config.toml
arch = "vit"
model = "self-supervised image encoder"
dataset = "drawn human figures in many poses"
train_examples = 48750
image_size = 32
crop_scale_min = 0.2
horizontal_flip = false
translate = 0.12
rotation_deg = 10
color_jitter = 0.6
method = "moco_v3"
norm = "rmsnorm"
norm_position = "pre"
activation = "gelu"
mlp_ratio = 4
head_dim = 32
fused_qkv = true
bias = "all"
qk_norm = false
parallel_block = false
inner_norm = false
patch_size = [4, 4]
conv_stem = false
layers = 6
width = 256
positions = "conv"
pooling = "mean"
register_tokens = 8
projector_hidden = 512
projector_out = 128
projector_hidden_layers = 1
temperature = 0.1
target_momentum = 0.996
init = "kaiming_normal"
residual_init = "none"
optimizer = "soap"
beta2 = 0.95
lr = 0.00085
beta1 = 0.9
shampoo_beta = 0.95
eps = 1e-08
precondition_frequency = 16
max_precond_dim = 1024
one_sided = true
adamw_lr_other_params = 0.001
grad_clip = 0.5
steps = 40000
batch_size = 128
epochs = 105.0
lr_schedule = "linear"
final_lr_fraction = 0.05
warmup_steps = 8000
weight_decay = 0.0
adamw_weight_decay_other_params = 0.05
Rows from block 2 of a small self-supervised image encoder, named by matrix and row number. Rows with one number belong to one neuron. Each number is 128 + 24 x the weight over its row's rms, rounded and kept within 0 to 255. All counts start at 0. Numbers have three digits each. After the name is the row's rms in percent of the matrix's.
After each neuron's rows are labels from the 100 images, of 14976, where the neuron reaches its highest value: "peak on" is the class under the peak. Only what is clearly more common there than usual is listed. The data: drawn human figures in many poses.
# fc1: MLP up (model.blocks.2.mlp.fc1.weight, 1024x256), inputs 64-127
# fc2: MLP down (model.blocks.2.mlp.fc2.weight, 256x1024, transposed), outputs 64-127

fc1.131 117:136119137071124137105136135100128191149138097159149114123113124104134145116130082095126125169139124113096126093134080116102141159099118122133104118122122158169084099138093112114091116145132149
fc2.131 114:145134159111114122104173117159139095144098097139133156080119111128145149110173134122145149129111118111120129159163103145151140101096139124098147143172121106100126167134136092110093117115102128
peak on: torso

fc1.306 107:095123133133115117157144121134167121111110160150105135106151115125153112156113099131145106105138136101099136171149168143124155094137144142107126111091082112134127134140162122099153124113121142
fc2.306 105:114098153101129149114125140149162096118139113081135074141119094175193096114103119114142094152103154105128147178179111165131116131164132102162088095107110153094148125147143147094149143133103135
peak on: leg

fc1.413 108:113123126087141136114151101116157114110137115091105131107124100165113153100141110123135133084129109126152120087153095104126133139159138145123160064095163151085148121144114124185131160138136139
fc2.413 122:141140110169130137140107175134126121094077159106140092133129125126162131110152084107129156160123119137139173109115117189135136117106151108098115152121132134137108119163131088125123133148093099
peak on: head

fc1.390 106:155165152105094107171126121121090121118151170158124156150141128109151148117149160153117128115159132163114105119144105107169081090192145139167108143144155149101124148133117125157147123143159137
fc2.390 105:102117156117180171145137121127087143138128148138109066145117165085164134142103149124106153124105151126111114122133118177122097084105157136152095124129128141128119142051147129096102151139097131
peak on: leg

fc1.39 089:143139119094115138075099113144131078107155114132137130139135155158055150124115095130151122122122078106101156137117100171079132124152124132107143166103122096123144116090092143161135113134154140
fc2.39 095:163144175089108102122096172080120162149125119118106141108139136117143090139138111111155147107149144112111148139125136110155169159168110115156104104118133122108097113098184118156128149136132145
peak on: foot

fc1.656 112:152134110113114087115112133141126115098149160138142130137151122170137173143100122160105177148087149164169117105151114103157115132111127150106136145157128153122156113125136085162126118130128118
fc2.656 114:136127144125118165161130123140125142161131125184138117123130126063165124098128119123140103128141140084126125141112139125145050141170146132142117149121116084093107144153161116124171129102137133
peak on: head

fc1.609 105:113131125086152118159141126112088119107145149140146116159151099092133148118133115162154161087127143140081137122157085160130100124132148165119095130111115139152135146091139126124144109128145150
fc2.609 117:102109115116143138119122097129119143133168155131117113147122141110131165143143129117164115117128102103147158107109144148091107102116111117149106109161102136090152124160132135128111139111096079
peak on: leg

fc1.756 115:139160143111117173121162147117134089113153105151141123138120140161148141101165127141120143154095122170154075113173114126142163165163130149131125142125162144116111106106083132152116192142154168
fc2.756 094:154133119152092122150115144156121160117100121114120115099123101111138119117139112095131140147118092085134137173114131107101078129132114091122119160147101143135146133151099099114084114136124130
peak on: head

fc1.728 112:144116145181105171117174146132091141118117144125092100139123111155123167115103121136173135187157152134138096168138141137140104142142122101141158119130133104143133151138140102179142115129161163
fc2.728 103:117164131133145134118130115116109155134100105107157167112152147128111159105144109108121141091153135073185160147128163108145101165155111113126150155167106139084122129079128157094078129118140148
peak on: head

fc1.449 106:132114118192099161116171118133079143134146111130129111160094099131128138092183132156104118124222111143142147128147117107077145152145143122095111139113148081109115140133121136149120105146139137
fc2.449 104:112102100165147141140122109144139160102115142099100149120162133142133152081140150097103137121132128079164107166126157119149110113164118116133124133115134153124102122134117123119120152102090144
peak on: head

fc1.753 101:112136130082156113101145097114136131097129162141180084125119113119117147134128099154157129086113121143085126140143111140132107127141162120126131115145123084116121147121102147166129099135109131
fc2.753 109:121079141166126114130112144136101115169086119164129133139138141107133128141154163132125125138142118106130125121124136086139137120152147143148122089116106160141127115109117114080135131133121150
peak on: torso

fc1.748 108:111130151163097128120138119115136095121134154133141140133135112174153159149165126111103155155139093121096086166120132175114059144126192103166141125128132121123087158121077106091156149119148153
fc2.748 101:120140112072102114149140156149112117115101145129133138114141129150143148135115169153134110138118137128143143112087114152148166107148124142113130124139107154166108091137131154107128120172127113
peak on: leg; torso

fc1.160 104:154141101092152114124140164118148128146116114153166175134134135096077136145105127144157170051137112112094141127148130122125097129111135157135132160126115079155194138122112125137099115114088148
fc2.160 103:090097139167116101156153067095110125094142129123099130136144128148090157139154108096111132086139177129148130122142170082125134143137143098129156147107128187137120107099170139113141154076139117
peak on: foot

fc1.254 102:129121140121100173167147112119131113113165104168150155115127110111108116093133084147095140159154134152134139135164143098087160135155128137098152085126151100120120175138105090154111142109105132
fc2.254 104:123111142161178142147111115092128113119128099102076115140143137151131109151176131091164135131109123121180160133142145117167089139106114120109082122123138177127133092146105132135123115161128108
peak on: head

fc1.34 107:121127113115160128121118128092123110149108147123135105102115097146124136106110150141158139118096140129130078089145104165118115121117112152092163142187140171089096185156075153121107138122090161
fc2.34 107:090149119137107119113153151167145130141121131151128188134176076149117123125106162152127125173135125131128150112106109069099087169163093151164118084128113125137157133130132141112098116149114154
peak on: leg

fc1.107 095:170088131113122093102130149151171096156176119119127152098116098117114123102106138136146113112124112123108108136107129131108154137152124161112144070112152108139172156108134149138134158140100133
fc2.107 106:162096158121101140097125109156134120163097136134202130140121137110155103107141084144157157110093098152101117119136162131143098145125176105109157120102090145130119144109088108129117128111150144
peak on: torso

fc1.60 108:098140086131143125111142121117150163129097119173136115111097093126163134160143108101078135094132107163111120133154125152131150127155094098116115058180164112114082130144191140114124162139086129
fc2.60 105:128103119154161112099133148162100163099148198126096157146091161126138153128154140151134134115115113141155145180167170141164129112123104104128115130177100151143140149150116101120112120173145097
peak on: leg

fc1.452 100:098151106075102109102164109086134152113161157189143104131154131142131159108142093142128148117108093149102133127130156151153113124128127144120111123145109129133135095134123153147128138113131131
fc2.452 098:116094138173100120140136130163150114152123124123058070128137117095081117144130171121157140129149157096112131104105124098140130093138154122134121129126110149128126106092166118117135081101137148
peak on: foot

fc1.212 101:134066157105094123127124144114154103135106076086118127125145170138110129135112153122153100118055100120101130115151112113159136101160111154155175114146119125153113129118120151157116087136146134
fc2.212 101:143121131117163123105167161140129133167128118129157100116123137086126155099122118136140154168133123123111115103133114097098139119126181124107111125106109170127098158106111120115139120138158165
peak on: leg

fc1.559 107:138131105137136128117105092104109122122166167105080130133125120131115110151081119188145134118132114115121148094141171098136107091105101154106125106138131138104123149173156110128116102140140141
fc2.559 116:127066122148164104114157154100137109137100120100123130118170134108122161138133091150145122154119155134131141113100107100148114160137159101107128158122130154120134099123096152108104123130138132
peak on: leg; torso

fc1.303 081:165150120116126125073133107120072130118129125116142106106092157123178122133132087108077119135118126103123106144149127163203120157113154141135147103172126142108127169111173124094109126109133136
fc2.303 093:166148124162121100117130084114169126168124107133163137117137066146124121129137132133118130081125135134116141178113118146164141117113122116133121152131130120144117130141089078102131110113147144
peak on: head; torso

fc1.99 093:136164095111091147119138116128094098142145154153145153157097126119165158132130116111136159095119111104125108116142154133116104117190132125115115132139100189142136112153132114125138109154091146
fc2.99 098:145143124112082087142117138146086131114150106115114094110130125133123145149127135118094119100116117106136139139102097085121154155142109130099081116086136161129109123165183114094083095116115132
peak on: foot

fc1.516 094:091184084134125164138166128122117100133122149134104108138131173141099105103152092127192125127155045127103126163162138088115106133156144122109133104111135165144153129175136112110080127118142114
fc2.516 083:137112147129114137107131133140149144111150116126125132117133118101155154173095160171122119116151130124121101084130144107117136133130145119139087115116129106133096114104142111104133126118141157
peak on: foot

fc1.233 097:139147154091116089146119132111158125110126154117128113106113126094116170161166117103157072166122138095153095153170104141106106123143127125129104123101143116151089099121154128141104143108088122
fc2.233 094:118138144146117132127128139131128128091090147149115137134110129114087160122131163116107124085137140128126115135143128109177126115155123092150130101170119139102168172143140128130110132146114128
peak on: foot

fc1.567 101:113173135134153117144168119138124110119144129096145145117118141142174126116132091137092132141078145142162139164092133146164090101138124137138152122153147136123135136102179119103122124124115105
fc2.567 117:125139078118145188134144056129146101114141116133115119135081150117126106167126111115152119070136101094116147130105147160169106138153146075128155133124113158121144107154127116161127139137136103
peak on: head

fc1.51 100:142113117124130135148085138132126152125113138160143135167120139140162135099142109110070135157141102090145179114144160150130114142112138130131102124122124093166095112105106097109146128120111137
fc2.51 107:125134162123157112130145088160167140156128102173106115086107101150185118111153134136149151097115105154128138146128106171148132126125123129142135167125152134129166167091136113121155144109130106
peak on: torso

fc1.721 113:117105105125112172100158106112127109172120137162121155121132135136105131096158110135077128144108114119108106126097121128124116151086106113137133131120167159176117182103112092128078103148125113
fc2.721 141:127143113093159137166131080158165095109127103123143153086115113082111135113113128118128147102099168106138151155149105132144127122118113133157122120142163139144133138125110110131111119127122123
peak on: head

fc1.63 100:114142126098128141131106118140130115118091125106127127081160083172081175120124115121097111107120125114110132144124152120098181130141116119162144113141140103119112099103168083151143103165143152
fc2.63 104:132113129096151097096130148152118085175127152157120123107081121142112101140146089127132129139086133118174121138131154141177136132129177118129110146124133136133119100107135170160145109126172099
peak on: leg; torso

fc1.41 097:114145122152166109124140131123126134132090145111087133150122107102126072120086117133150156124098099107123124084162107115147135125119144133110138154114135142103128122076150055111113162133158132
fc2.41 089:115109109121100111141124102134115156104181122126141099099137134110126170153144120154097110131130123137151100120094107104109137098145112094147108122118120097119133118159091168132163126151127108
peak on: leg; torso

fc1.133 112:170117119158133166130121101170156153112127097143134161130123160129082136096149139123122123133145152156157128138128148088111121126119116143127126085133119100128131148119127123104120084089104128
fc2.133 104:131128139128132121135142109103126114126154139154125169140140129124118152134118085133151090147159161148127130136085152138145074119116109146104102146156121145111099116087113129127132073158144142
peak on: head

fc1.552 107:145095121106150099131144091119102128147174109115084136106170151172148136110119110105103128145114153118146113144129138174100079157126086111156146125134130123140137156078134091080129092185121140
fc2.552 117:136110145141106098156159103102105124093124121098136098130130116115118198150145091127137118106127108119167177090092091145129127119130157097114167127147110149131171133127137108101131115131096144
peak on: head

fc1.637 104:155136149139153115148093125088126152130128131121166158146080135163126132088113122096092139142116158107159137123128099174091145077110092159122095121127070109123141101098151120158144073095159135
fc2.637 109:109115136097136099123164109166165118151133113105103092132109132103138146120127154112135131133127123165115133126171151160113149157136097106153087106124108096108098134145133138082114139096145151
peak on: torso